{
  "time_shift_ms": 50,
  "hidden_act": "gelu",
  "num_experts": 32,
  "moe_every": 1,
  "num_labels": 50,
  "residual_init": "none",
  "learning_rate": 0.0023,
  "one_sided": false,
  "max_steps": 4900
}
Rows from block 2 of a small multi-label audio tagger, named by matrix and row number. Rows with one number within an expert belong to one neuron, the router's apart. Each number is 128 + 24 x the weight over its row's rms, rounded and kept within 0 to 255. All counts start at 0. Numbers have three digits each.
Before each expert's rows are labels from the 100 clips, of 14848, where the router gives the expert most weight on average: "top examples" is what is common among them; "peak on" is the class under the peak. Only what is clearly more common there than usual is listed. The data: melodies that start on their tonic, played by one synthesised instrument. In brackets: how many of the 100.
# router: slot weights (model.blocks.2.mlp.router.weight, 64x160, trained with AdamW), inputs 80-159
# up: expert up (model.blocks.2.mlp.up, 32x80x160), inputs 80-159
# down: expert down (model.blocks.2.mlp.down, 32x160x80, transposed), outputs 80-159

# expert 13
top examples: the note A# (100); tonic: A# (65)
peak on: A#4 (49); A#5 (25)
router.26:101106117133125163146140104118169083100112128134121127144120138130188154114119083136122115133143128119150087191166179130124097104111121149154117177145112120130123135154104110117145124101108112116110130136132126140124122114111100119133074100
router.27:147154121157108117142122093145105123141116156128097112154160143146130144150109101098143090108168095151117136154129146162124160131102174146104110171129101137140125156111134121085106135148080110107083090100148136132123131159168080132138089132
up.0:160145148112094129101072117131149136134134143160136147107092104149124120111117132087157094144158124103123152143167114110132168106128087148091127130158111140130112110147138152135134133074147116162158121100128145105087162123159122108103071104
down.0:158133104119132170108143079137118103125157114103172103134140119123126135111115136096143100154128134131148088110149099121133116137140132127168120142130153140118137139095086071144101114136108094123100125105116117119121138168110129110122149120
up.1:150142119109092112125136115101164158098132144130134187130106147126160118113090134133145086117140109115138113155115151120160129140121173086125114146136115143119099150147181130111104085125130166106123104106108139137144085123123131136133101097
down.1:159103128137126122140118125113089114105157140149115098118125133115129124090122125127151167137136159152104127184120135119139130067146151143106070084132141117119120126116111135131161185156147129149136138117124115161110176161133147131116121110
up.2:141109114107129143117194125162125138130134123125135097112124133142118127147164138098122081159110126162118088126107128131126129156108126104097162106105106146115119096120098117070099134159087147126111111131145122140118093136118096139119113205
down.2:132138138141113137083081125124130149126100112149118125109149104160145116146129147143139178140101123167094092160155135171142130104155106129125093140131091126161148109172124121116146111130166155078096124138126141133106153086141159136141135090
up.3:146111086121175133115097107111141107086124098140141100139172140113131098128166163096130179129141118144147125155081140167145172132126134123167195136113113133089140140114127120141182105093176107120142154111169141142107131149153134112085135112
down.3:128159150097150148121167150123115148190084142122125149173143069113091131138123115129085123132117095136105158133132080127116084132132107100086134096082143122132096135154107161083115155123108123118113122127103146107186111124107111115148178137
up.4:153113144149178121111174089110163098149111125087083121181097142090111123146137118155160128182119139133130165120110113146133104096129155169120119164126161164152157113120184142117122157130103140121179125116114163143135137140123148115152121130
down.4:139129139088100152149109114114169164161088157112117150168157107130132183141160168130134149135116118127099085108129188097119139144154151137123111134152103107139126152105111106129136124119112068148134175148111158127156086123105112112139131145
up.5:129136134153150113113124167164135134116107094180138146152134125130125117094173185124101151149109110171135115132134099115084113122120119150140166124105105113132154176136157129150132102112139154104146122111128131115118144123166123116142114112
down.5:134126131115132111125120143140145117095147126124163144086086120144087119096124072131159141152131115111132105144135137078126182168142095128182074130095142144114127115141141123106115133088119107140127161141104163124098085078137170114142098100
up.6:116119144118119119130115157095115112119120108111124120138128112118151107122096127118130106076092164150174093129138071111095174149150136149145141111146105074104127119132100130127154162119168127104143141091122133092105135106108121090157169146
down.6:137150137141075125115122105142140164158135140196128117127100101106092187105107149134122130135116144097102106123152142112129165132142098090139120106124138131173117153097150130134131118127109144110115172093137134132154140098114143122101097136
up.7:116128127130133128137116115141113147137123105136145112198147111144088118112149103133101123148159109138108137138140103154184110140166155148113144107110144122139117174150170119118115114117122087132156100104117145111141147149086138106140159158
down.7:155136122156099133122117171095113089138136130104109161164138103152131091129142133109148099135127132123157127131141130082189122114108166179113143092148133112132145130113120068130174160116143084137088168101101143132109124117162160145172109116
up.8:147092161145165102154161103104126138127116137069136113155149122131144154120106124086163101095092153100134133139181109127171143122094144105103098124132120140115095101123115113122125122140155171108117119164158127123175117137156148153100085130
down.8:136143099102107089176086122083147130138137184136138135118160175121132134116169121125095115109123150154113126137105136146142145136087126136158110157118176123120144079112135119140138153119113130165152137118178104114109116190098136122119118147
up.9:137111096102121131119081123108127121101115103126144116137135122130124111117116126136094107109087152140144147107097146155104173088091145120146159115137099172164134157159151142150135126116082150088089132132158119128145101151096165176168116123
down.9:120131098080171154155171100117110141132115119111105122138151093134165109115151153143151174099197104106105121110116109102146106150140124167100113086129116156134134123128114135091096112095102120138140132082121137108127112117096099133175121127
up.10:117101152122122118166141138112133121086088125112111122118170053146137130138143108116167144076127151137104126102141131111113172122167117151132141127177127142137146120100214180162087105121092168121159130115148141135093149160077114092112077136
down.10:135160143134163145145111097084151097153108151139133105144148103097110087137177117086110105102128094115098131105140125080086092137161133100130112117107134108095160116128119119133153151115159185150126140124122144132122109124152155100128099149
up.11:151128087119127125138157139160155102116114135145126149154158127118112163140152131130146094082123166138193089119122081125105176142127152123128119134126134106137099096139084128115127141175106142104113145154108116185097083128151066126121160126
down.11:134140097131132157100106116094163163096108139132095110118125135113090150126147137138129103131137136108130125134133177126143138108131096140141129115124112139149122178147163108184113100086079136098116096103139163112148125129108173106097099077
up.12:179166083142133124126144133123145136128098136175099103166170144128115135141086150119114112123116086150144143127127132137128153113174124121109121111117111142071142130117091148129145114165127129099097150119102172169133157122116123133111118076
down.12:105119163129105127143139104112112103127130142123146121085096087134146090136142104111082134157191144138180128122131109151080137150114131133155117111104105139162125148104177118121118145152122099125166120103142115133146159149166101125109119080
up.13:123182125134118165136095107125113131120175141143092130102120143153105109104132134167139123088104155165108093110084162112120177129122124150166068116164106125107117116135123155135153131183147118116080154118098137142115149135096125154104097115
down.13:147171107129163133137115170153137102105091115144113110117098117171113084152105111157126111151116081119102144095108112097125110137153158130140170154122133142107146128147150098103087126099120122089137109121163073136139118200140117127102115091
up.14:140146110147153108096109099109144127107159137151160163151119137154118134166125072122122130116115137126155162150136106144137115181088157131128096076104104080104167123148116109123127118126155143137176130128152173111076123130108123144087132117
down.14:149125153107115137076125168131142116146163137131141130122133134143122137074161135127098134144120124141156145123151121172154102145146126117159150122123106153124098154088136157120113133197116141132135121121142105110125136178118125147151146161
up.15:158113093140102088100138153123146130141141118127158104152111136125138130154128139103124131123122108095155162158147124129116167141130109148129140121113082137146110135133134115100173162108116159168117148094131091137113147139111126169112124108
down.15:138140153068133170110124120157096131124152109130144110151121107140162146149072113110122118159142168127141117122166152136150124155136146136128140137128130107151133136159115156119123131106156082124130127157116121087204161114128150083128174128
up.16:145114133155094144082149121098136153148156169115118099170164154109112134117103127170122123113128097086094117134151156128130190061130112150118147157149123118156130129105158140186120145085088123154167128103102144136138111126127122143097132090
down.16:108090118116157141147111107194184105085137129165125125175115115115152119108138133153142145145095120100153146144121136116147185159141107129135094117111153089136148128120120121125151150125112085172130127146139102102168106144172107133121113154
up.17:150100126106133146102143131160123175138157087163099120128121130142104081101109121120163121094163152102157107086138138117119121142134125151148081093139132157095136117157115165059115128142182175118098136140157169130133147121166123109134098119
down.17:131127105168147120088162153123112126138115121148132160127111118093127097118100146142132142112125149096132131115131116196146061149144136148078125161137106096147114100107157119097134165098168143142101166097136116087135116136101110110122149128

# expert 12
top examples: the note E (92); square lead (71); tonic: E (51)
peak on: E4 (32); E3 (31)
router.24:136124114181127139142143076116196150107122120100178088099146157140107123122105145118128113147083117083180106141134096097106112128148133141166132147113104097121074107099102079132140097150157169108151096147116120097110146149142159134094125140
router.25:099140124129122155149111137099124102117140147132128120090139165124142141159141138118112097141086127120135101128125161144157101106100115113140114125167071101128115103113106092102118126142118110163138121158144133133134109109147098160133131099
up.0:122065141147105140124130132160118079146088123156129140103145121125124142164140117128148133125135129150097116097119154129151150103112129129160097133154127144101136121125105137097136099122109166127086172147184127104160121144106132154086138161
down.0:134168119122072110147075138138092106079128126110141085170115135145134140147141148147146101121161120118124141109103138111139107121127150173138094140155132140114150139129079150137106167131137116176164098105113109088150159125183105122123115151
up.1:124109162124116084134121108129088093129138095125150150153148147133117125170136105124098105123124157132118165146140088090082106139099093104092137140139145120131104094132091138131179126144126099115078108118126125067143120129139132128127105138
down.1:113117073117096167116149092108163152122137149110140174114158102143088122133142102119102125109117132140143114098142130154144075121116148179121106180099135110139149157131141146139130097124109162074153118123146126127150129158123164089112110098
up.2:150141140091103146106125148117141100083146098143120088125133092107161115150109135141118121127094117132146124132096111111130146106199144125151122093142147135101111138109161100151131155146085161139123115132098136125154134130098126160161094167
down.2:107155142171112182098114102157146129124142108137142115151111118109112125158158122087126118112162143121137154111126141138131088157158099172129104186081105123114151144123116126119133108177093113140158132109132179080165133088128137159112116122
up.3:124160121130140184077111126119079101183129102109112095114112105115147150087128065140111155134149138163128113154130173155097046129134120093162124142142151098129155180098135149149112127138100150141088124099104120117152149134108135149129161129
down.3:108150115123123100124154114125158123127142145139125102134088109110081108152145128101160117159099148145108141146127109140171133147153113116122117132147111132110104144113113097119120121139148087136139117152147117085139150149126125084123116124
up.4:168099120116114108144127119135128121152128111120117154110162151062091158079114125108103137103100103129147133074107092105137109161148108117123119129079152114101125146118146161148149102182129138136135137080120149164118122133139138110162156148
down.4:085114135143168159143106114117096129121100122142162123088122100148122122132186103133085083124142139127160134130088134126147140127110118104133144135181148149121127149104120148127086171156106118110107086154160159153126138084107116119136147114
up.5:092141145063154106163115128161122125121103095129130167106109145101101127159158161113130110134137135081163141108109087116106145114097168141131088102144122145128096111119120153103183113139160163115111124126127150141116116148147151136105136112
down.5:171128143099157165142158123122099100115097101169128096126125105122193136136119115116139133139139105171087151155105131113156118119139141062165141161107162160081168154138116167177104132116150160132082122104159102114178115095101127107149100100
up.6:144148102117140123138122149116118137148128169171143146119111121128099128120125140156122071115147138151102162106135161168130151164086116120138132139099124120143113135113173140158083132098079132132148073143097166165122095144106126118156090124
down.6:094104108116138123156138076108154181132113156112148078105127130174116135088114156122137149135082151147113118127105105140138109174131108123125173112099133116133138135155073133075135149159091124087125123125115129152128116108145146122142145090
up.7:150156170185133117149115087104154145119127131118109109124128144140134123083125113102083157123164083129167142135125134110136155115081132091130155147134139107120119106100151150130110128132110132110148129130095133130160156168089148126147111136
down.7:148131134118089111139137115154112133137152123141168115106105092109135162125127138161124137144112141130129132161137102131113096157142136136135110110148112146158134123095118099127142112143132125124138080104135149123129111135154139151127133132
up.8:158107069156122122092106151159135152118125080141145138122110132121137124134125142174103165128126104164136081135132130185109128184105091098116121133137131124132116116085128118109154139108138163118118074120112139152130130138110145101147156100
down.8:160124100134144102150148155125157125129125114126136116119130157115116119109115150067100119114138120104138079139150152127140156137135135119145166115122146128128103104138114127131138123118099128146095173087150102102093145075119123144104146116
up.9:124147134109138098158114134111114155175142119081157122140162120130143180107139111133123127127107152121119117128101117101095151139090114147126137079084141169147105106131108144137137096190152106073102129124103109114121093144154128116115146151
down.9:119128109127123123146116151126135147136127098144166153137127034161082151111171120166140136140123105149132087160139119120122122130121121099144130147107110129136159147155180100111124122102087142124158123136107147180167117149098157108133102166
up.10:173159101122149124121104115136145117114125114136104127105121154092118098144133136118128122115146138094147174143186144129144173131107086097149097150101172109145144111144094118147154151109124162124132128090144123113129129100115108131146143153
down.10:102113155138131096101122099068105157116142152123114100131205129151151116102081145156128115129173142151104117108112082083139124095124147154120145127152137118139127131140150159092137167162155122162146131146129134113146090124106131109146127130
up.11:117129137149153096112100136115157135161151108131122130154135098159144116127150166094144102129114125150142127147153126119088102133102134154147158108154109145193159138141161128125110154126178131120129149122138126082135065124142148138087170139
down.11:107135106144119102150152121143100135143123143107158132113122157151159148111142177130138142148105095104116130143143105102129148111091159131117169138119154107164134161116078102095152101106101153142169140156076059136079193160135174149118124138
up.12:144137100139166169147147174067164130149123126129139153117145095164085129149141117132131150086089142117131106172115148139098150129105102086137129115136142133166147092080161102104137118113143136110092143161107108165066082134106126120138108073
down.12:128146151097170119146135095151139139123147163083132119096135136124112167102112120134141166176145078149146084069140086115146130113154140126101106143081123097143092104126113151173158115104105167098137141134130156132130124117091136121115145137
up.13:160105121152110142158129150122106195073132141098111126111140107121149141138158127176098078129109134141092137121160091149155132120106139119124117133129121128159131110107133165113129125164094144160132093096169099106179132139108195106115138138
down.13:175133146120059153068136116149140127115129134130165150093145117147125121106118164126137118099125121130128125103106126102141127150142117104165165109155152110154141126128150090112147157117120136145166109108100175122146152139118089150112164135
up.14:109122134145133099129125136094141130118135127126110160149155104124071107139128135165146136146124169090090070100091115127122147110155095087126101145122125151154141109123102121163132102114131113114147169087148133131144136142110122152145161129
down.14:165114144129159136137128102162136134143118072133137140066131106126119127115120096140124130150151106131128179125102118125150111085068162106127124134129153151151148112170070126136153118089170146155124128127109128117153107159131118155131155103
up.15:143157168121122117126157085121126121140138084125118149178110116159089161118152176112138120147100113099152098188125130116106124078122146132125136067133091152143131143123098140110112138129131104055135147122128120119133138147137108141132130164
down.15:146151091168130117162160169127125122158162103112162141133143130134125121117116109151110126132156103131132143076168160119147143161196138143155155132132160132152135106118085106136140144115143141177120114160121122113087123105133162142089119130
up.16:111135112124136140082141118115122142124143120100157122085121083112110127073130175129102101124143139100102120154118106143150146120164131129145145136180101156153151128121106054109137115132111105138119114167146097092153117099110124091132172124
down.16:074133158092098143157144117131095155153125079128132125121127135126157142123153089119088133130116135158135097097091149121100110115144098132100123100147177115066159103079130126098086143131135162086133099068132154094135141129147139139165110113
up.17:113122109115083097107086181134103099120113156150137141121159146106170108156132161158118116138085136159123127176113124099100123158105117147124149115129099112127093142123153123124141111127085067098148101130104091153098124156149094152123132105
down.17:123133131163140109118151132134145133110103108114127119141135165131150121105125163133073153119135128094127079107132121112153157100081103125103122094125160172145100180151103154126124124137163100080103133119121140121128148164113150083109121087

# expert 31
top examples: the note A (87); the note D (84); sine tone (40); vibraphone-like (33)
peak on: A4 (32); B4 (26)
router.62:121141130109170133103100123109105140103136120131137093109107093134127144106117117147135120109110113112134094180153149152096099118079152164124090127130099135160163098145114090127086116153152094093155129148122109104095128136093134140156107120
router.63:162118096149126127094094152140135163166125147142125084102121120146115145119128154127161100140102100142111100191124153112110096143119141135128146121109132142121159090126109123134081128173148081108131144165140112102078104185084156145147122129
up.3:103170142138123129066142159163152108128118159131111092117116146105093127157143148102087118141135139152127102109149085087172154104127101111148141083098113125143118120113107135132130133130121173143148112141149083137142143124075133104135133178
down.3:137072117135111119161107101118149159096127088138126164122131145096087146129116124126155118062153126112153148135145106152097135132133128077099109120107109103170133130150130122135115103127152102157155112177120143159128169135164114140109149166
up.4:145156119122167119153165095121129112140130158086129109094143100135150153116147116140139090091138124089130103083131162116156124127108107100149127148138151110107109157123119112114137149115104091139136103119156089121170145130137136141102138157
down.4:160128108108098115106141113122146127148118136120150102200114120118158110147099108115111127147134089176137110139115167162130138140148094113148165144101106110145122075118161127128112132132166190123081121066171134118131071138137147141129148098
up.5:122155096090151110148130094133126113138129108116082145143134180153105167140143143171111137158156121142131106107136137125086104136127131130108115138087119122113141162128107127127087152120125192163154104146105107154123110098106102100108129107
down.5:197185140152128117117122161174140149138077112089121116149110109129155082136171110125139156148125129138113094100123126132161148103161135138128167140129090125147104111149102086131144162121156118136148149132141145098110144165144135117136090152
up.6:123165119120135114140109116131143131113136144105161120141123173142159124124096154138082130105144150113136143172157129156085132124089132174122089142095110096093150151156134125110158132117120117135170132188108142138124115133152136158164116140
down.6:168119117140092153107147123092132122119113077114108120131132132143133121142123140142156149128134080165132061077084146132171079122133124152153091125121121154121125099134127114129096142114086110140146101064148172110121117133137093112138140150
up.7:112156120137163110175146113131177098142157162088149155171181159142120099169135166096160141149135103131149151111099105117114097117153108138080112126155157153137149116122120160108147118148184097133084109103139128104157121124125156115118115146
down.7:111051165149137188130105134136112169121116100124132124143090077170152181094134152129148132127100107134145118142122139118099134111178169141128132124094163101130133149116134134153135105120149100142136090114167157115115119108187155128156119135
up.8:080141127067186074139131132098086127109138133122128141134119107114177082126134094111140149130118113128111120065120097125113159141146122139118093124104120130102169129104146158121138111141120134111165130151121139119155087087123092104120115052
down.8:164120126087168157128136139139143118118126164128129130104117147143122179102153171116141113131140142140103130146129137124167118106121159118153103177091161139092150164119065132072083087120105129135110105121118150124122103120131140174150153123
up.9:137168139112145131139112113111139122096128102136119106155139143162157127107132164076146093130122126164110145152105128136126144123097100130124113132092115091118103130144121158144135107105123193124092100159141158138135170102103141101091106155
down.9:114105105075115114091156137108149193139135135145112131115125133156128116157101137097098172086087107132122094113133136133130117079107168113107101145121129134124137099162105145096132147132119087157149112147145153123156155101130136137146098163
up.10:105122105129112100133071118125088130143113099132102120139129099124101146099114160159135105153152131122086104127166134131059136154152125126148122134156136159131149090142103131154155113093110136136120115143123118136132111112111139136178099129
down.10:144088153163109144105089177133143105149140118154135133091126103127147095120130131121148125098125112151149077123117139098184123112093081117128146112111145089118131122153132135145099101143146115141141124154101171122094148118103077143103081091
up.11:184150182127110126139112070144167141105125087164159125080174131123115132157136118074167107152120123074127122161136127121151105107134136109131109168145140096097145162155117094142170135158153159141128146142138133123111121108117129173125128131
down.11:104128111151108181117118121135092078133125142084160141152107111093152155137137123117136108103129132125136144126145138089105127138135125160149168142118148111128186137148130188138101157110130131151118116111106147088160136158122148142115114106
up.12:125121145163128122123122153105127135117150086138114146128111103111146136146145127150171153140111126121117128116146113122066134117117151109071078135105095106114134132137114126110120191110184119174103127090104166124107119151143126144159138091
down.12:133166111063120119156108099131144152113140107110125106106140137120120115129114132130112138169106136176124100144130135167140142125151090157117121137084140149109134090140119154117130093130099154074123149115146095093126136159108191121137152156
up.13:104128109104118120148133132092151120138156121092095130170108139134111121173137160144131127158122124094162089137121076130096102154179083175116161134105116125095169132135139139109116136121094086165173142141203148172092160122075143149119144095
down.13:143123148079132160137113160092111137126133113132091130089117122147121130097104141179125136144150151122124123130155101106129152134105096155118108152125151103102151154095104145116176190103161160151107146124093130094143097105151132137111078121
up.14:121136119115088138108146154114075092130093141117164132126142129119111096086067117142100125121114094145142111138134147160140131120142121126154124119115164130113122111091124119142122149123159075102124157134108108113107143139091097138135153149
down.14:134136106158145107159086169156115134115121165138108161128137142108137094132166167120137133129133127097136116132099150113136118165095127127130134143135154091098111122167116111128152130131147123093181134130104132097143116129125089157149140099
up.15:079161130142100194135154175139097137152149106099123119111139134118129128159124106108114129130137154121068150138097150152139110134103125079133107159096118116142123071148149168145179101123171151095128124112136124082123154129099137165103128090
down.15:132149129117171109172102125116086107142179109133184116116148116105141143127164114146145153091135114100112133126122156149113103151144123158137101062123117106162135105125101111134125121114113128171102129166086120165116053152160091144127135134
up.16:117174133123093151121157159137141152150117095151101079096153115121131109091131116102133073168164145137098096128112155099106128120122142141165129123137101115115108180132124191133126148087150135103153185105142135130138127145140119145129126125
down.16:116133151107132087144156141119166136121151130090123125163142146154137140150183116144116116160118118084146142154130100138139109095143157147103135079143117122172169121109112138126091101120138148135130168104107160082128126100124122138093130111
up.17:063106161102109146138136140137114134123138128153152124128074113165120147179111119106110132113127108163143111110115139117124112127101146151127115078131133150097147182122097174097148159117138129109118149124113103154147122124130176147170131128
down.17:137154095129158106115146149112137161131138104107146145121177096126145144109168130126145139105172145156105090144127115155118137108108137118135159118141094134133104113143120078109117148084093106145140134153108118100129128161137158154117119152
up.18:102126125140119134089147151146092116127083120164151140127114163144117137173134142090078156139158083134162138142133107116136128108136104088123165166099088099126097129148102134108103121142110172114103133148112158145082159148122119116098147140
down.18:152114150126124132101146122083128135095106133129138124134111164143136113138132123123159161114114139124109175130118125129132123151122162114105046142169097104114154126143139106154122136130156106088127106118131098128177172115117136122163148149
up.19:120126136082101152112117164136126123110151129187132165132112117141140102110119145128143112142098137123166120158158100119114121114145161149143169115133119099114148148153163102153129080178130089127091098106092122092122109127147105151101125100
down.19:120113119145150171172150119104128088079117131099144130133145136132155121130122120122072108132133111146115165128159124162094113109122119147133102160098120156114106117092120142122133125125109123125135177104127123159162156122158112088118103145
up.20:129140129115100105123116122135137106139112084102176071149084128121155115119149151116124098158103130124080138105133171119190163125173104122134135141146129096141130145110097098130123150121134092139136132141146107144155144089128142165123110153
down.20:146151119147126110124130111134131117107128110143090116096154102130126143154131166144092133088174092085134122149168110133115123112154122122123191161121148096082133132105144090105091141122097121127101061142153119123102147143135141184106162124

# expert 30
top examples: the note A (94); the note D (86); the note G (86); the note B (84)
peak on: E5 (29)
router.60:125129150126120114152137160149102135170096124131163116143119142143121077131103071124174136097125137110134107095137124107154104128171102123119109130131115136138114125139134130071163154121193168166114128132112118115123081106122128144095134124
router.61:097121183122164168177114168129140099148154085136150099104111134145149095123162069093143169152154157149100119137145111133153083127156160139142136171130135156169149146118162143099122148123183160129102109138111104098107108107134120128100122144
up.21:150137156152133135200128092131118099191175136109106077148163152124134123121171140153081155113114139143101094134146121132111107080124112118151121142149130131187105099134148119105080108129113127115104129134149119182122076166074137134121118112
down.21:118148116108129075120128141145168063115128100149147147151127113162128112156144121151205092105107118118150157123134128095132152104145130143101130136153143123147148151084128119111121122099182137119179132122159157158144149117159142106118103133
up.22:146156155147148163109141122090072149125131142091141129121117129145111102147136125125136098177102109082110153149100199159145116138143120141128130122162110114141116119124186152112128150110122114176114105127108129063149141137109091117146104120
down.22:140100130099144091178129099115149108153132154132112136126121170140114095110120131138128144086112162111117108108083126131137157137110157127131099144103090141135075101099116119101162126125169093127111132149126155160139123112152129164117115124
up.23:108120109113111136177109132141137129126129148116135148112131118149195082071108111154171116173152151087101138094109155105166078165121112109108082090145131122137120140140124126144117176144101165126132107116119118103152172104122153105121154169
down.23:112117138104108103139094081126102105139140131153110127124184122141077134183098166097123062098124107166138113153130114151126118134133115112097133159140143135108135134107141131096132123123135089136121078127130154143108126164071117147169161179
up.24:131130098137128157117123118094148132097153133130067099109127118137120119139151129107110101138159125118107117149142126161110138122120167099151164109162180146130132163055122137133075083149144131129122121114134150137099163144153106177108142121
down.24:166129122118135112130130171148158124168125082131126128115185105107124130140107137128107157142089118099132137131130118120118119084094102126148156183182134155114094112133174123143161142069132147175091095120141160161134138149120113097139126125
up.25:131130092141134085175128140143082118135125125173138121093124085132136110146087142103146085172113119135144121125147122131134137141098125180176091174141169119125183129122140133108110131156119114095106154108157109124089162155151158100132151148
down.25:115127108168111120113146139163136132125089139157070134125107114090143107093123147132162137125162149116115132122101140101159173115155133140105118132120143138132093139128127095147109107100134139148122088105177145101156169107122099145123119133
up.26:102149132117123114151159118106114134135121145076184133158133126099160155096111117143127136112153117104103144146049132111152127133133178148130144144096164122123135091095156113172141122085153144086125136103130085112111145140084090142115119119
down.26:134161135120103132138159127131149125113133123148149163096081110152137174168139124113122096149116094167137121162162169144140152129102137183141134098087124145100115143132124171140141088148118111152063113161078114129125125110165103122129087130
up.27:105171077170106102127125087097109184072135116135150124114131110134093135130136174176099103134124173139140128117173105114162108104167122123112118149124130083130116118150148117090105149134078089115094120156110111127127159161102134139117118126
down.27:119122142154149113058144149135147096136154124045133130141143135150155160154121088096115154143154106117129151119112109160144130138140111101145139168135145121080137132150133149121119140145089094125139099132157126142128133098137169178142126106
up.28:126127138115125151131110129127105096166115125137090171137105113115112135101107087152139148060114149148133136123112104129140123150129085093126157107126113107122141144153145179089140155098134134079078173116110171168116125094132139129098096146
down.28:115160149130109126137173107155107136134156127155182104106147104143147108112135175117119137117136118084118102112135131106147091163132116076147101141150150124113112146110082111089120110155129128165145140152152095058146136116124139127161141120
up.29:100129147127155148123098084071107107122126112109138133110171144125125154160069102115134192143110116125126160130111141127133137092116145078144117137120155136106178139153119138149091112114103120122123100104125132122145144109137127178168117130
down.29:167122111086139140119082145093141142162107117172094129163114170193093143122125134116111161074140140156135152132153108112117172143107126157134144106155136177142131102088123103123160096097143109147111136101112099140090113152148153105165152161
up.30:119124118125148122165096129114109157115125160123122131152150133135124113140089144136106115113170154100115157135090138169141104107118085115115122107078084093115103130163177142121151135131123168160110094118146127164131071110151181158136123144
down.30:107153148138146145119128111130100124093136128125109078174130132127172155091158169100152098117144107149142116128154132136048111114123135154068092106091127098155092140152106164128143070121124177109106154183135155112119139130130120147143143159
up.31:153163131073079145146153129132144108164115127108129132106151104162138150103122095123083127099105150156126134097128146172153177128131156162143076152100144164141145142137122128138151119118138130077123128142149133146090084152145107141154123145
down.31:109120101148116085125140131178134114133139147111094220110080142144144131161090142102122123127144119093123099146123134131124111157145100122153151132140131136139148109137136079132092090121096089131161108129133148119097144141138117165109091096
up.32:135160111134107154152147159132130140139112143105107112136159120124167143121181126095167094159112134122135124127126092107130137121131095166124109146149162139109084155112133162099096128145127176123089122097097111136131161165163149134123140108
down.32:137104068094100135093148136093137125137167103148171089111102148115112100169120124095140093107163125164119134151159138151147109127098116149140150152097150132138089087123172121119172153093156059147123134115157136158171135107103116105126137132
up.33:138134140153139107101125132125133114124128132127108075151101096116103119139128126134147123123151110146105117119169162150118086076100147138119118101180145118150145144130150118130106105128117157110073170140104107130178130115156161124093156182
down.33:110156147149141117104130151155132135133156143113069086108172177131124111117160102179119087156137104146145099096137136130112179168128099134138139154096182124135138091110130120145120150127138108126084157133156163119097150154114136121139147115
up.34:128107106149137171113132142100125167110103148182121127090121164091155106135113182061133103160115112149147143133121091165122162094145136141109137175110142109162102129114176145106113113122149119138099086109146116161114114131136161109108150143
down.34:118121171163177147093143086135074113151128132100131150115161087132156093117136131118145141147149159113112117142149106064149160136150107132171123129153119109123124083100182107162103153112126122129174138139165112116161153116099098103152131126
up.35:175159118137115116115074102145156123144155130134130134125144088131094141138105129175197116145123123150132189131123134144104104128100158106107181138132143113127119109132129126150134129135090137103104149090098114146134126127143138124095136116
down.35:137117118148114123087106168167129197111075114111110124155118139156134115137108089156048103132137138107139155156130120118111142121136090109136140142183116147136112111159179142103169154122106134161105122102103123101096087114129117108168132130
up.36:114133146130149127175153107124120102062136143104143107143096134126102126131085123111130138163161130136139147135152115111103135096111103124123121136124129130106130150090123118088144068124144127125119107199136143079108141117124134112099143143
down.36:108146203157135151103101152075142122165132080137129088160123111122137116117189131116129141155142141129105135123162143102125161124163151127162163134128174127150119062142169118162142116182116142123085094092132082155154092134142083140155102157
up.37:157116124091140091125106143122130154125132103090135141118108143118142093091114149184137080106120100120139152152096097093120133128149102133168162103137129095136137155139151153134152107151116146163122101128109114151140064144079153119139140137
down.37:155098096148153122165110132097130147158125125100126122084184119111072132086143098150132091136118163127111111146141162145114107130137125155140112106139138155092121087158119162089113163108135144129143114091103115131104118125142105146111139131
up.38:107114119107095084112116134149126103156116107129106128110124110091146135143138101145155089106111116102130189116129131091164128090118161170120119120156135120142124139159125092141130151106118157153143126135094137119131139110124106122161120156
down.38:147106145128140127137119147120137124150143160124090129123186093121124127074098112142067129130149120115119113130134158141167112144107153148118140103104132125139148143162101142134121111181145119122123146146115147092127124141127107138137163121